Rows from block 4, named by matrix and row number. Each number is 128 + 32 x the weight over its row's rms, rounded and kept within 0 to 255. All counts start at 0. After the name is the row's rms in percent of the matrix's.
# conv: 3x3 conv (model.blocks.4.conv.weight, 128x128x3x3), inputs 75-89, a 3x3 kernel for each
conv.12 098 [159 162 162 139 138 155 112 109 104 126 157 125 138 153 141  96 115 139 100  89  87 158 165 174  74  56  65 146 140 103 154 153 121 192 162 121 104  84 136 105 123  96  92 153  81 125 152 127 144 177 142 159 189 157 109 122 119 129 142 120 109 148 120 131 150 137 127 150 127  77  96  88 100 145 171  81 113 142 113 125 157 164 153 168 164 176 162 132 134 102 140 158 136  87 131 100  74 103  81 123 125 158  89 125 146 107  83  90 108 116  90  96 121 126  97  82  91 126 135 106 114 152 152  53  65  84 127 109  75 105 100 110 121 131  94]
conv.13 101 [101 102 104 136 119 116 121 116 107  89  17  25 155 107 136 137 122 123 142 146 163 104 115 107 110 131 129  82  93 102 128 163 177 148 181 189 109 132 132 129 165 139 205 154 108 111 124 103  90  99  78 141 167 141 103 112 100 130 145 139 118 128 125 155 165 144 111  90 101 145 151 137 124 128 194 106  72 118 114  86 120 173 205 179 119 130 139 122  98 126 135 123 110 155 197 136 168 185 135 149  59  87 136 145 142  79  94 106 180 162 102 190 162 145 106 119 119 106  64 105 137 117 114 107 117 123 121 108 142 128 150 113 155 156 115]
conv.14 104 [ 59  68  66 107 109 111 113 104  66 154 128 114 139 123 108 126 137 106 161 120 121 128  84 102 173 162 156  99 117 162 115 121 125  97 108 145  62 140 126  60  95  83 135  90 136 119 109  98 134 118 109 125 109 130 102 105  91 130 103 102 147 117 108 109  94 103 143 151 158 137 114 118 102  71 113 185 125 166 107 140 141 105 133 141 136 188 172  74  97  40 109 105  42 155 123 103 145  94 145 123 124 111 194 133 149 136 104 107 161 129 128  94  89 113  51  34  61 104  92 174 105 127 203 112 121 116 118 113 166  49  70 137 144 124 133]
conv.15 101 [ 38  80  90  86 115  88 112 130 124 193 233 228 149 167 167 167 152 188 158 170 128 151 125 146 104 147 137 103 131  57 129 141 100 145 136 112 128 142 153 124 106 137 120  96 146  80  89  71 128 106  97  76  77  70 111 116 109 128 102 112 129 108 117 129  89 124  81  65  70 127 118 103  34 114 139  40  74 101  60  90 101  73 101  93  73  76  61 102 162  93 156 124 121 127 108  96 124  88  86  64  42  59 105  75 140 117 132 148 165 169 180 140 157 163 131 161 124  85 168 129  59 140 133  80 110  94 130 146 145 111 141 136 155 184 194]
conv.16 096 [167 171 161 147  92 106  94  68  95 140 139  79 105 129 112 161 175 168 141 138  74  99 128  83 108 106 112 173 140 126 140  94  92 119  87  99 108 144 127 113 103  81 140 149 109 155 110 122  98  85  91 176 150 144 141 189 104 103 103  90 130 143 136 152 121 178 116  99 128 120 104 121 135  86 101 186 166 144 143 148 144 181 202 163 126 107 122  99  55  66  80  95  86 107 136 103 143 190 146 113 143 170  61  47  97 114 153 159 112 182 120  95 152 111  95 110  61  44  23  40 149 148 148 173 164 163 148 129 143 113 122 113 100 116  76]
conv.17 102 [118 107 148 147 130 140 127 113 106 151 119 144 117 105 177 134 137 181 184 130 120 101  73 119 153 155 165 116 140 141 106 152 122  92 112  85 107 136 131 179 140 112 166 112 127 140 148 133 155 146 140 150 134 135 151 139  99 161 147  97 113 102  68 158 101 118 130  86 114 128  94 132 109  98  97 131 158 137 114 130 102 177 141 133 124  93 128 155  78 106  79 106 150 100 116 147  91  79 104 135 162  80 193 129  58 132 127  57 106  85 143  40  75 159  68 116 176  72  81  47 138 137 116 123 136 131 154 128 202 143 176 252 140 143 197]
conv.18 099 [132 109  92 174 150 151 180 158 168 160 137 132 152 133 131 127  98  94 123 150 137  31  46  35 163 126 130 117 120 160 142 145 174 105 117 150 123 150 174 115 157 187  70  53 149 124 135 125 158 170 155 129 122 130 146 147 106 108  94  92 159 125 149 155 154 167 143 117 153 111 118 144 132  87  72 123  69 104 116  62  84 111 104  81 126 115 109  77  47  81 125 123 116 136 176 167 112 142 160 160 117 133 185 189 159 142 110  97 155 131 137  95  81  82 159 145 139 116  94  97  83  88  57 159 160 168 159 131 118 105 142 148 143 109 119]
conv.19 102 [102  67 129  88 124 156  67 113 137  66  81 142  81  84 136  79 104 115 134 137 168 119 113 152 126 164 153 137 148 103 167 161  65 149 139  65 124 115 103 173 135 159 121 137 192  99 107 106 133 136 141  91  53 125 186 150 156 137 153 136 126 163 141 111 135 147 128  79 107 146  88 112 202 155 162 150 146 135 119 112 118 166  97 116 126  96 117 134 154 155  56  77  72  73 134 164  62 184 159 164 140 153 181 173 169 130 138 166  23 126 113  78 107  86  86 133  69 102 157 159 121 156 149 169 255 198  65  91  69 113 116 118  81 100  54]
conv.20 100 [ 85 114 120 120 135 138 131 136 162 135 136 181 170 170 151 148 150 135 133 136 133  89 113 104 153 149 162 136 123 119 101 165 152  91 124 122 126 137 120  99 178 171  88 149 151  96 107 109 100 117 134  51  95 128 128 143 153 148 156 128 129 113 140  81 105 104  46  99  71 123 163 143 117 161 120 119 150 106  36  45  28 119  73 112 152 186 168 159 163 118 138 171 146 109  78  96 133  85 111  95 134 165 112 173 174 143 150 132  80 117  70 154 185  87 146 131 136 166 189 153 151 143 123 118 100 124 132 116  66 160 143 160 108 131 182]
conv.21 099 [124 145 158  76 118 125 123 129 104  82  79 109 120 110 119 127 122 112 127 138 161  96  79 134 122 123  91 142 120  82 172 168  86 167 163 125 109  64  64 131 119 101 140 110 155 133 153 131 160 196 166 147 150 143 134 119 112 132 115 104 108 122  98 141 131 126 134 107 111 119  95 123 185 161 118 159 158 104 143 173 117 126 170 208  99  98 130  75  85  66 106 127 114  95 109 122 105 114 143 170 150 149 165 123 108 121  98  76 104  94  85 153 100  43 165 160 110 111 141 112 143 146 124 137 167 133 102  87  90  88  99 114 135 129 171]
conv.22 090 [141 157 118 139 161 147  81 110 127 106 128 133  77 110 134 139 164 163 139  94 110 192 208 172 107 122 112 169 157 164 154 128 144 177 139 173 123 115 165 155 109 120 174 172 165 124 137 151 146 165 166 172 172 162 143 158 147 140 155 140  88 110 102 104 123 142 118 121 125 159 107  99 161 127  55  93  75  71 107 140 134 141 158 104 181 197 132 113 142 117 113 131  96 175 156 129 163 127 129 121  85 119 158 106 127  89  92 144 123 100  98 146 124  95 171 138 134  32  18   1  96 122 101  54  70  43 138 144 155 162 149 160 163 157 142]
conv.23 095 [151 165 150 134 141 148  82  96 110 114 167 151 142 173 148 143 178 123 124  94 113 146 153 165 126  82  86 119 139 126  98 121 130 165 176 169 109 100 175 100  91 120  99 103 139 118 147 155 115 165 174 175 246 255 108 102 103 144 137 134 109 109  87 182 186 192 120 111 120 130  92 100 146 100  91  95  74  91 117 130  99 169 146 112 129 142 127 107  90  88  90 107  78 109 101 103  97 106 111 153 146 120 157 156 142  89 128 122 114 109 102 131 134 146 113  83  73  91  70  93 126  86 108 113 106  80 101 102 138 116  75  88 136 137 103]
conv.24 103 [141 112 136 124  92 115 128  82  88 111 107 118 113  94  83 137  92  82  76  50  41 181 131 134 112 121 106 146 161 158 133 157 158 132 186 203 120 136 170 137  90 151 134 118 127 118  86 102 127 153 152 189 204 202 146 108 134 160 123 104 164 116  94 103 101 113 127 117 102 108  84  84 114 134 122 104  99  87 147 143 123 136 150 146 153 135 126 136 117  73  98  87 142 116 128 129 124 132 137 140 133 100 135 100  32  84  68  61 130 155 189 128 146 160 121 100 155 116 110 118  93 121 124  98  89  78  80 124 164  89  72 107 106 101 130]
conv.25 106 [163 125  86  77 116  75  71 115 109 117 127 117 195 143 117 114  94 144  96 117 121 135 126  61  96 193 156 172 139 111 137 117  88 158 193 126  87 158 139 170 176 127 149 218 151 117 114  72  34 146 122  69 137 107 127 143  87  84 176 158 129 179  95  86  95 115 118 103 109 106  88 106 128 100 107 201 162 141 119  77 150 102 147 129 115 104  20 103 172  88 191 163  93 130 141 122  58 166 162 115 100  99 174 140 117 130 137 149  88 145 143 140 179 146 146 128 124 136  86  91 129 138 148 136 100 116 107 176 163 145 158 126 136 172 158]
conv.26 098 [118 121  85 105  67  45  55  17  40 105 140 179 131 138 156  64 112 124 115 120 148 127 111 117 102 123 115 170 132 133 158 133 140 173 158 160 125  99 148  59  94 180  37 116 175 128 123 126 118 104 125  86  91  97 130 106 131 128 101 130  96  64  89 108 128 129 108 132  96 118  90  59 171 138 138 144  92 107  97 113 157 140 109  84 137  80  60  56  95  83  99 140 194 119 153 182 108  78 135 124 123 104 126  74  90  14  32  75 137 132 159 113 135 146 159 172 153 122 115 114 128 140 103 109 104  48  76  99 119  58 102 136 109 178 216]
conv.27 103 [115 141 151  43  75 107 140 111 131 186 119 125 154 111 128 109 117 124 152 142 136 108 105 124 124  94 104 109 145 198 133 146 194 164 135 112 116 114 139 131 136 128 140 132 105 156 153 149 159 162 120 120 146 133 127 114 143 104 101 114 128  96  84  91 121 130 152 198 160  80 150 146 182 123  93 170 164  87  98 137 118 107 109 126  86  81 104  42  29  66  91 101  60  75  87  55 133  94  86 108  97  80  61 109 109 119 137 119 146 138 144 137 133 159 113 140 179 154 140 106 177 131  86 120  98 102 160 175 169 179 161 177  83 110 179]
conv.28 103 [185 183 179 161 135 119 118 108  95  73  57  39  98 106 109 176 163 170 113 147 147 133 153 132 139 120 107  93  80 138  91 131 163 143 141 124  34  80 133 119 125 166 172 128 157 113  94  96 124 118 104 104 106  89 120 140 132 134 132 128  97 119 123 165 122 158 156 104 141 165 116 113 129  87  39 176 123  96 134 107 100 157 160 159 130 132 134  97  77 100 140 134 119 171  98 102 149 158 142 112 139 136 110  99  88 116  86  86 149 105 115 139 103  93 173 160 156 146 111  67 160 116  93 123  91  70 136 109  98 152 130 109 119 148 136]
conv.29 101 [129 139 131 141 146 159 151 136 157 120 159 145  90 136 123  89 148 131 158 175 107 206 190 142 109 101  94 100  64   3 123  37   0 106  74   3 166 111 135 151 142 141 117 152 147 148 137 132 125  71  99  77  80 105 117 118 125 133 137 156 148 138 144 145 146 123 156 135 140 180 157 141  87  78 114 112 101 106  74 107 122 131 121 138 128 134 151 169 154 142 144 136 112 131 136 144  85  92 129 132 135 112 139 143 126 140 123 111 162 166 143 121 131 141 113 101 137  93 144 139 109 156 125 126 169 125 113 146 117 127 147 149 141 152 158]
conv.30 101 [ 83  38 107  71  36  86 127 113 117 109 120 101  66  83 104  96 109 148   7  40  83  72 112 119 120 141 108 133 160 127 152 161 142 136 124 111 131 124 164  97  76 106 132 104 120 119 121 135 144 130 132 117 106 115 133  77 103 131 109 143 115 111 138 141 164 161 145 166 164  87 137 108 162 176  78 160 172 119 151 202 155 130  39  87 139  25  73 117  65 106  50 100 155  85 123 161 126 160 171 141 135 105 115  99  76 180 129 111 147 139 170 127 128 146  71  94  83 112 138  97 137 167 101 158 203 124 122 154 190 121 153 164 100 148 164]
conv.31 097 [115 109 132 134 135 131 151 161 148 155 136 110 151 135 120 154 149 121 144 159 123 132 139 100 139 107  71 164 123 129 121 109 135 114 115 166 134 163 130 155 155 124 136 143 126 121 128  90 136 140 136 113 105 136   0  40  33  35  64  41  43  58  50 142  78 155 119  97 146 143 119 133 155 133 133 138 143 148 146 109 127 127 149 131 160 158 147 167 188 172  88 121 112 136 133 126 163 134 137 121 106 129 155 126 126 183 157  78 132 122 110 127 128 110 130 134 116 112 124 149 139 151 161 139 131 153 150 140 102 150 134  80 111 117 128]
conv.32 102 [106 126 106  90  76  94 117  90 132 147 138 121 147  99 159 104  89 173 103 108 116 171 156 123  55  86  59 118 106 112 130 133 126 181 159 126 119 113 155 132 146 154 148 180 182 115 126 118 102 100  91 153 124 125 156 153 148 128 146 136 126 125 126  87  96 126 132 129 143 144 112 133 178 207 149  84  93  94  53  76 121 108 120 122  99 145 168 158 167 183  99  85  56 174 154 131 108 114 121  94 129 138 115 127 153  92 105 120 130  94 124  68 110 162  76 102 157 115  87  67 120  59  83  52  37  76 131 103 177 130 104 130 219 211 185]
conv.33 098 [142  95 132  95 112 158 166 156 160 153  73 116 151  66 152 149 128 208  99 109  98 143 126 129 133 161 136 118 107   0 126 104   0 133 110  53  75  93 103 108  90  68 188 131 160 115 111 121 105 100  91 101  53  34 144 147 143 171 123 148 154 155 152 158 196 148 123 172 137 114 132 131 123 128 115 142 163 171 110 105 100 143 143 185 108 105 168 129 146 122 137 124 163 116 111 128 141 128 148 163 134  81 144 110  68 150 107  73 132 132 136  89 102 118  93 119 114 161 150 121 159 178 150  88 114 132  39  87 144  83 131 159 106 145 162]
conv.34 099 [157 180 160 167 200 137 151 167 128 180 179 196 209 165 120 152 101  99 162 120 135  86  99  99 146 107 124 132 104 114 142 131 143  87  61  92 141 199 158 130 165 116 132 109 109 138 128 116 112 147 151  63  65 116  67  86  87 125 152 110 154 169 137 133 120 142 117  66 136 147 173 157  95  78  66  98  60 145  81  67 125 128 163 159 152 203 114  97 113  60 161 147 157  57  40 101 138 147 116 133 127 135  80  52 151  90  84 121  92 157 148 106 140 102 163 159  91 154 132 176  23  20  59 138 140 130 104 131 130 144 132 115 162 183  93]
conv.35 100 [109 128 116 118 160 164 112 117 173 131 152 183 156 181 153  89  56  65  81 108  84  87  93  98 134 121 128 175 157 158 167 120  93 115  57   0 107 127  90 173 182  95 114 144 112 116 110 128 110 113 146 124  96  87 134  78  74 130 128 138 100 122 163 119 109 140 107  54  55 145 126 107 134 129 171  59  74 102  95  79 111 193 171  81 121 139 136 107 155 154 130 122  83 178 223 151 157 200 208 122  85 132 153 184 195 114 129 202 146 142 164  86  88  85 141 135  73 121 133 161 109  77 100 125 104 146 113 130  82 170 165  78 101 107  20]
conv.36 109 [138 116 105 156 165 158 134 135 118 126 133 145 126 141 128 138 158 121 111 136 131  96 114 108 127 145 144 119 112 117 141 142 139 137 137 157 157 203 146 117 162 151 135 103 119 111 114 103 147 172 172 128 137 150  83  98  94  74 102  71  97 107  80 132 122 135 133  62 102 155 136 137 118 166 134 146 158 142 105  85  70 163 149 137 132 153 145 121 146 137 107  99 108  77  57 107 127  80 103  94 122 114  97 119 155  91  40  81 108  76  84 109 160 136 125 176 154  87 102 117 129 111 106 160 155 116  94  81  53 130 143 126 119 100 111]
conv.37 106 [124 122 171  81 124 219  44 136 201 130 146 110 152 150 103 104 140 127 130 109 127 165  96 114 118  85 140 143 144 111 156 164 112 170 152 128 118  99 138 144 180 214 110 136 183 114 124 140 102 111 157  82  74  97 137 156 174 116 105 136 103 128 158 108  97 168 141 128 158 143 121 144 145  99 125 108 121 129 114 113 122 126  91  97  98  29 137  95  92 152 143  84 112 147 121 159 127 151 178 110 105 145 134 155 173 113 118 165 171 142 152 171 131 105 151 102  81 147 142  80 146 111  39 166 117  51 132  74 155 132  40 180 101  77 217]
conv.38 097 [133 121 103 114 103 101 127 108 108  47  58  50  91  56  70  71 109 112 169 166 152 122 138 142  95 122 133 128 117 119 147 136  90 143 142 147 114 128 134 120 128 115 138 107  78 147 172 151 121 111  97 102  92  57 198 210 196 172 192 150 104 125  56 116 125 126 146  94 112 139 116 118 112 110 145 119 145 190  99 121 113 139 134  95 113 131 136 111  65 122 127  91 110 138 143  78 110  90  58 121  80 108 109 108  54 137 115  92 128 112 130 153 122 174 142 138 184  88  67  68 183 153 157 123 132 147  83  55 123 129 157 171 112 134 140]
conv.39 096 [148 137 110 129 125 117 127 130 124 139 151 111 144 151 150 105 125 127  75 106 110 133 137 147 111 123 134 159 127 144 130 119 110 130 121 118 130 142 142 124 130 127 141 127 131 144 134 132 138 145 145 121 134 109 204 237 226 255 255 255 212 226 216 134 131 129 125 112 117 110  91  89 129 148 141 106 139 136 109 152 146 114 127 127  84  93 108 100  98 111 116 106 151 109 122 119 160 155 163 132 138 148 104 118 132 142 136 110 145 134 125 143 138 145 151 136 138  86 108 119  54 102  89 111 153 153 138 105 108 164 147 161 114 126 121]
conv.40 095 [127 126 140 114 165 127 118 133 113 126 140 133 129 133 122 157 137 128 121 131 130  91 114 103 120 143 156 143 133 100 174 141 114 200 133 143 151 183 117 174 108  74 161 120  76 133 169 127 148 150  96 129  95  92  80  39  72  77  93  92  82  87  78 139  64  63 157  85 119 126 113 100 131 121 120 115 145 113 150 131 121  79  92 142  96 148 114 124 138 111 125 120  78 118 126 111 123 145 141 106 131 199 140 162 180 206 155 137  97  82  79  89 131 114 105 158 104 121  69  79 123 136 162  96 129 134 137 109 110 109  96  86 114 113 103]
conv.41 097 [ 90 117 110 164 205 169 162 181 181 142 167 157 136 166 189 135  98  91  76 123  63  51  97  95 110 132 116 120  75  89 176  92  51 105  46  31 145 184 160 207 209 148 165 177 136 109 114 108 161 166 153 108 107 111 114 126 126 106 100  93 107 125 101 127  99 111 114 100 111 139 118 130 158 167 179 130 149 181 107  87 132  99 149 128 104 147 111 122 149 124 134 145 176 139 197 144 101 149 142 125  95 107 145 115 113 137 109  82  88 137 143  30  90 100 123 136 134 152 124 131 115  99 118  94  95  62  82  74  82  52 104 110 103 100 128]
conv.42 091 [152 168 134 122 116 122 112 122 143 138 155 110 102  85 116 107 120 116 146 146 123 144 159 116 132 149 147 118 109 115 117 136 166  96 145 160 172 206 164 125 129 121  97 120 101 107 116 119 123 122 126  99 120 131 130 150 121 116 147 120 125 149 141 116 110 112 131 142 117 129 139 112  48 106 170  94 155 163 147 144 140 116 167 125 140 178 134 159 193 161 144 142 135 141 114  99 102  86 106 128 154 127 127 124  96 143 154 101 145 134 145 120 112 110 118 106 105 123 141 152 126 135 141 128 130 139 134  91 127 129 143 146 107 104  96]
conv.43 104 [146 175 161 147 127 130  93  94  91 114  92 125 107  74 113  92 143 151 113 151 135 122 166 108 100  98  99 141 119 115 169 143 190 166 137 150 160 111  53 107 162  80  63 116 133 153 119 128 106 107 108 100 141 120 135 164 140 111 110 142  97  80 134 108 105 108 121 173 145 124 104 116 164  35  29 113  37 108 124 114 191  87 131 103 137 134 130  79 103 115 129 208 225  70  62  99 102  46  47 126 146 156 132  62  91 132  79 111 115 125 146 143 184 156 184 175 164 139 114 135  85 120  77 149 127 108 133 133 118 122 179 177 133 168 156]
conv.44 098 [ 59 125 156 114 143 130 132 122 121 166 104 132 147 108 113 141 106 126 119 116 101 125 133 120 152 154 129  37  84  67  25  74 149  49  95 151 133  48  54 197 114  94 164 100  83 174 123  80  93  61  76 107 143 128 145 120 129 165 133 147 141 113 107  48 102 116  84 194 189 102 158 137 174 117 139 167 139 129 155 168 149  65  93 140 120 150 152 164 139 175 111 139 168 145 181 126 169 160  67 133 156 142 118 131 126 145 154 137  79 128 151 120 147 126 153 113  84 119 159 133 178 165 161 154  92 138  47 102 166 102 146 156 116 152 147]
conv.45 097 [117  97 118 143 103 147  95 115 162 126 116  42 131 127  82 133 119  79 184 167 132 166 151 122 132 108  39  84  67  90  82  40 121 104  77 147 128 132 117 160 138 139 158 135  98 142  99 109 159 124 151 119  93 124 137 130 115 143 140 105 177 163 145 176 120 135 162 147 160 146 113 110 184 184 153 159 169 151 136 118 132 142 117  97 175 131  79 145 153 178  95 116  88 197 156  92 171  92 110 122 109  95 130 112 116  95 112 121 157 162 177  43  76 113  80 163 146 148 200 159 144 163 109 198 189 124 167 116 160 107 130 138 110 129 169]
conv.46 103 [154 143 149 101  84 114 120 112 145  64   7  83 181 168 155 139 130 132 160 173 127 180 181 142  40  15  86 100 103 112 146 141 122 160 168  81 165 104 114 165 126 162 174 147 135 113 110 102 108 119 115 158 177 135  83 119  51 123 125  92 116 132 124 151 152 123  74  71 112 140 121 145  82 116  83 134 183 131 127 145 144 191 173 139 125 101 155  59  34  97 121 158 164 112 153  94 175 237 119 152 101 149 114  93 112  89  84 114 104  93  97 130 115 111 127 125 132  82  92  79 127 127 157 111  98 128  97 121 149 145 166 111 127 147  95]
conv.47 092 [165 162 160 109  86 121 106 109 121 121 132 101  94  78  68  34  78  69 148 126 110 114 124 112 132 138 127 129 122 160 100  93  79 110  93  69 174 168 132 132 122 123 143 141 119 129  91  90 130 117  96  90 103  66 156 160 133 142 121 132 130 120 145 124 112 117 110 128 121 118 103 119  80  70  94 150 139 148 127 132 128 135 153 149 114  84 107 132 136 163 132 141 114 131 134 145 115 145 121  85  96 121 117  97 118 158 162 145 141 120  97 118 112 120 139  96 134 129 140 120 161 163 150 184 169 153 143 121 151 149 141 141 126 134 126]
conv.48 098 [142 101 114  79  38 119  94  98 161 122 139 137 134 145 141 111 147 101 129 159 126 153 130 123 144 171 166 136 108 105 168 153 122 143 153  92 166 169 171  88 102 118  34  69  96 134  80  84  95 125 113  79 110 128 132 142 144 133 138 143 175 218 213 138 151 143 133 155 129 135 152 151 136 107 104 142 134 142 138 120 102 177 192 128 147 165 121  66  58  89 151 125  95 148 111 113 114  96 135  49 103 115  48 114 158  81 162 210 175 186 167 132 127 145 157 159 164 129 138 151 117 171 125 148 187 143 142 134 130 144 116 137 112  86 124]
conv.49 101 [100  89 124 106 104 128 106 132 151 103  83 104 180 123 128 147 114 125 185 188 186 100  58  31 130 124 108  78  55  13 105 119  81 126 139 132  82 104 104 147 173 171 143 155 156 117 117 123 116 122 132 142 115  98 179 204 212 154 146 152 123 106 103 135 144 136 119  77 116 122 123 125  89  79  77 196 167 158 127  94 120 109  91 128 122  90 131  74  51  95 110 105 130  97 118 113 121 159 146 109 101 124 137 148 107 155 131 130 135  90  74 100 109 110 186 167 158 118 114  77 138 139 123 142 154 162  82  61  66 162 156 123 131 152 138]
conv.50 102 [148 125 127 123 108 126 115  94 110 124 113  96 133 129  87 111 113  87 193 183 146 152 173 145  74  82 128  94 151 167  80 119 169 128 162 171 166 163 184 110 120 173 106  91 111  97  86 173 131 143 164 160 164 177  85  85 122 121  98  75 112  93 101 126 131  73 150 148 109 142 144  91  84  65  67 109  76  55 170 154 119 148 116  94 111 103  98  79  58  58 128 189 234  82  76 142 136 172 227 197 195 169  36 105  85 127 162 150 127 157 128 160 114 115 153 141 130 123 127 151 117 109 117  75 104 114 165 177 137 180 132 118 124 101 111]
conv.51 099 [ 83 102 100 116  95  88 177 173  72  96  76 128  80  33 140  55  70 106 124 113  68 151 162 163 115 164 185 159 183 106 133 136  36 172 142  55 138 113  54 136 136  46  73 124 108 130 111 146 110 124 104 131 164  86 120 147  89 132 163 155 146 168 152 120 154  93 112 233  93 114 166 138 129 138 121 163 114 163 139 142 178  44  54  80 175  81 116 167 158 109 119 154  93 142 166 130 126 173 137 110 151 152 151  94 150 118 104 105 165 150 113 145 134 122 111  81  96 110 143 145 189 197 167 105 105 166 151 150  97 174 188  94 143 187 156]
conv.52 097 [122 128 105 144 128  97 109  92 123 107  98  99  74  98 112 135 136 124  78 140 140 168 153 129 140 140 128 147 123 111 130  90  55 149 130  94 184 192 144 131 180 141  93  87 140 161 150 141 121 110 113  57  65  61 131 127 148 178 154 145 157 146 160 137 121 115 125 108 122 150 125 101 149 102 170 110 133 185 148 134 173 141 124 135 176 205 187  96 136 124 147 191 160 119 128 103 103  52 100 150 100 119 163 165 202 131 135 193 127  94 125 151 133 115 134 152 137 125 137 128 156 174 135 137 155 114 129 128 111 145 119 127  73  81 115]
conv.53 104 [119  81 106  96  72  84 122 172 108 165 110  74 121  91  70  88  84  89 139 121 147 138 107 128 164 178 166  78  81 120 102 144 115 146 178 110 142 161 146  98 143 148 178 157  99 114 127  96 110 149 111 139 156 129 108 113 139 103  92 149 173 155 169 115 110 111 124 102 121 141 118 142 144 113 121 103 140 124  40  48 103 111  88 128  92  34  86 134 102 126 136 139 151 126 127 121 149 181 179 135 160 170 109 102 124 151 112  97 116  97 206 157 131 159 148 129 140 155 116 120 107  84 103  84  80  96 149 178 150  90 183 200  86 188 185]
conv.54 102 [108 116 112  98 110 103 122 136 126 105 109 104 113 103  84  99  86  88 130 133 114 142 141 128 112 129 119 132 119 135 113 100 125 126 121 163 150 127 110 135 111 122 149 125 109 109 118 120 137 142 129 128 131 141 121 130 116 118 125 127 100 120  81 119 111 119 106 102 103 106 110 112 148 149 131 131 144 120 111 138 134 122 149 136 112 119 127 107 112 117  96 140 148 120 125 155 107 169 176 118 147 102 146 132 100 134 137  72 130 137 150 126 151 152 144 142 116 126 135 109 132 151 129 139 159 136 135 122 122 121 109 109 140 115 117]
conv.55 103 [149 142  87 228 108   0 188 135  61  99 147 120  94 160 163 106 157 131 128 137 113  88 144 145 122 109  81 160 136 151  99  84 118 130 104 113  85  50  92  58  98 100  86 160 125 134 115  94 171 116  77 160 138 141 159 138 126 166 155 118 140 149  95 145 142 141 149 109  91 140 144 133 111 122  98  93 126 127 159 136 118 130 187 154 159 139  42 155 170  85 120 132 131 107 146 182 105 127 178  81 158 162  68  89 157  90 125 126 128 121  69 130 132 102 119 119 125 102 111 124 136 107 177 153 148 157 141 146 131 106 109 132 109 102 109]
conv.56 097 [ 81 186 179  54 169 187  88 188 172 149 147 207 122 114 132 124 109 187  64 135 101  73 116 120 125 119  93 183 139 116 151 158 132 126 144 138 147 172 108 154 209 151 168 225 142 102 117  88  77 142 125 100 120  76 137 167 127 112 129 119 141 155 164 145 134 118 106  85  92 136 159 127 115  80 116 136 124  96 131  83  85  87 170 149  75 132 194  76 137 144 152 164 131 125 158 103 141 194 111 150  98  90 174 163 117 159 163 106 139 135 154 129 130 119  70  92  85  71  76 109 141 115 110 173 104  93 130 153 159 131 166 114 137 182 132]
conv.57 099 [107 146 126 169 188 177  65  81  87 109 136 147 130 137  92 131 117 112  80  59  64 131 109  91 110 127 118 178 154 141 161 150 130 116 125 124 143 132 120 136 110 141 164  71 122 101 126 125 138 140 136 147 141 138 115 104 107 125 128 122 112 145 123 125 105 153 106 108 145 129 143 142 139 141 122 117 102 113 120  91 101  88 135 115 130 175 141 131 137 124 106 116 151 143  96 128 161  96  87 121 118 127 208 148 194 128  60  82 168 181 161 134 168 160 114  96  89 137 102 115 112 112 104 107 149 133 143 183 156 175 184 181 149 150 117]
conv.58 094 [154 138 168 126 139 149 156 172 159 123 112  94  95  89  78 138 178 167 123 130 134 123 144 175 112 147 128 129 133 154 139  96 102 135  47  58 114 103 107 111 120 126 165 149 164  86  91  79 119 132 130 189 195 186 163 170 172 118 120 116 130 142 138 102 116 117 121  98 137 146  95 125 136 166 137  90 109 116 107  97 124 126 125 110 120 162 141 159 193 163 142 131 124 163 146 139 172 194 164  86  72  84 105 107 124 134 140 189 126 143 137 163 163 127 152 139  62  60  55  59 128 141 133  94 100 137 131 124 151 145 123 122 140  78  74]
conv.59 094 [127 137 114 154 135 136  91 129  96 141 131 115 126 165 133 164 202 161 126 164 125 144 199 171 142  98 135 149 168 193 135 108 152 121  85 125 109  97  85  52  84  81 111 121 101 164 142 142 125 135 115 113 135 112  71  92 102 115 145 150 134 150 151 152 170 163  73  90 130  72  59  93  96  83  88  45  80 129  15 104 141 120 117  70 161 174 135 161 175 142 104 112  90 118 126  81 151 142  90 122 119 114  79 118 204  87 136 154 150 204 161 172 164 146 105  37  68  71  70  72 156 169 133 115  95 127 155 172 172 109 101  79 163 117  94]
conv.60 099 [185 198 155 184 200 190 157 149 145 101 125 166 107 125 105 151 131 137  54  68  78 102  81 131  92  83  99 132 126  82 128  79  61 113  99  87 163 119  51 142 156 163 119 178 177 121 139 119 123 107 122 119 136 170 125 115 123 110 121 127 122 147 166 143 126 158 136 139 167 106  99 124  67 124 157  94 127  73 134 171 141 185 146 117 150 133 131 138 132 107  94  95  79 187 212 172 131 218 145 125 156 143 169 216 201  93 118 149  33 113 131  51  64  49  90  64  48  53  92 107 157 175 115 153 129 102 133  89 117 146 143 118  98 108  82]
conv.61 102 [111  97  96  99  40  20  96 100 116  91  91 100 120 114 113 130 120  98 157 147 167 150 162 127  86 101 146 214 146 152 202  69 118 169  50 133 118  95 112  60  34  58  88  85 129 100 127 108 113 149 131 101 107  74 123 119 121  89 122 104 108 128 111 134 116 114 146 129 132 137 103 121 174 141  87 149 185 147  92 154 118  83 106 125 129 119 155 115  62  48 165 127 147 132  86  68 154 175 224 144 125 114 175 144 121 125 158 197 146 136 124 138 129 108 106 107 128 145 132 124 135 143 145  91 148 128 170 158 130 132  97  88  80  70  99]
conv.62 098 [109 162 138 134 131 135 144 133 106 116 154 149 109 138 107  92 110 126 105 108  73 107 157 137  81  77 148 117  94 122 118 169 205 168 191 198 187 150 155 125 112 118 123 103 123 128 115 153 149 155 141 224 253 212 107 133  93 160 172 149 143 144 148 144 140 132 119 176 129  94 140 139 122  97 140  83  91 131 121 118 133 136 224 160 141 205 149 104 128  95 152 188 158 136 142 114 151 107  51 125 111  98 102 125 137  58  92  69 116 124  95 145 159 117  86  98 121 138 112 105 100  83  85 161  86 159 111 101 104 145 157 167 133 174 143]
conv.63 101 [ 94 136 138  99  24  83 138 127 116 147 112 138 131 125 147 123  78 138 102 122 121 104 141 143 122 161 150 171 103 107 142 166 148  73 135 105 145 177  53  55 166 156 117 142 136  92 116 141 119  81  90 119 110  78  95  87  92 102 132 119  75 121 116 163 124 127 119  77  47 140 121 125 124 140 148 159 204 166 146 176 103  93 149 169  90 125 192 141 115 151 118 138 143 149 137 126 126 154 149 116 141 157 114 107 112 127 129  66 144 154 143  94 121  80 118 104  91 168 186 138 143 135 105 191 199 153 108 109 121 104  88 139 154 118 144]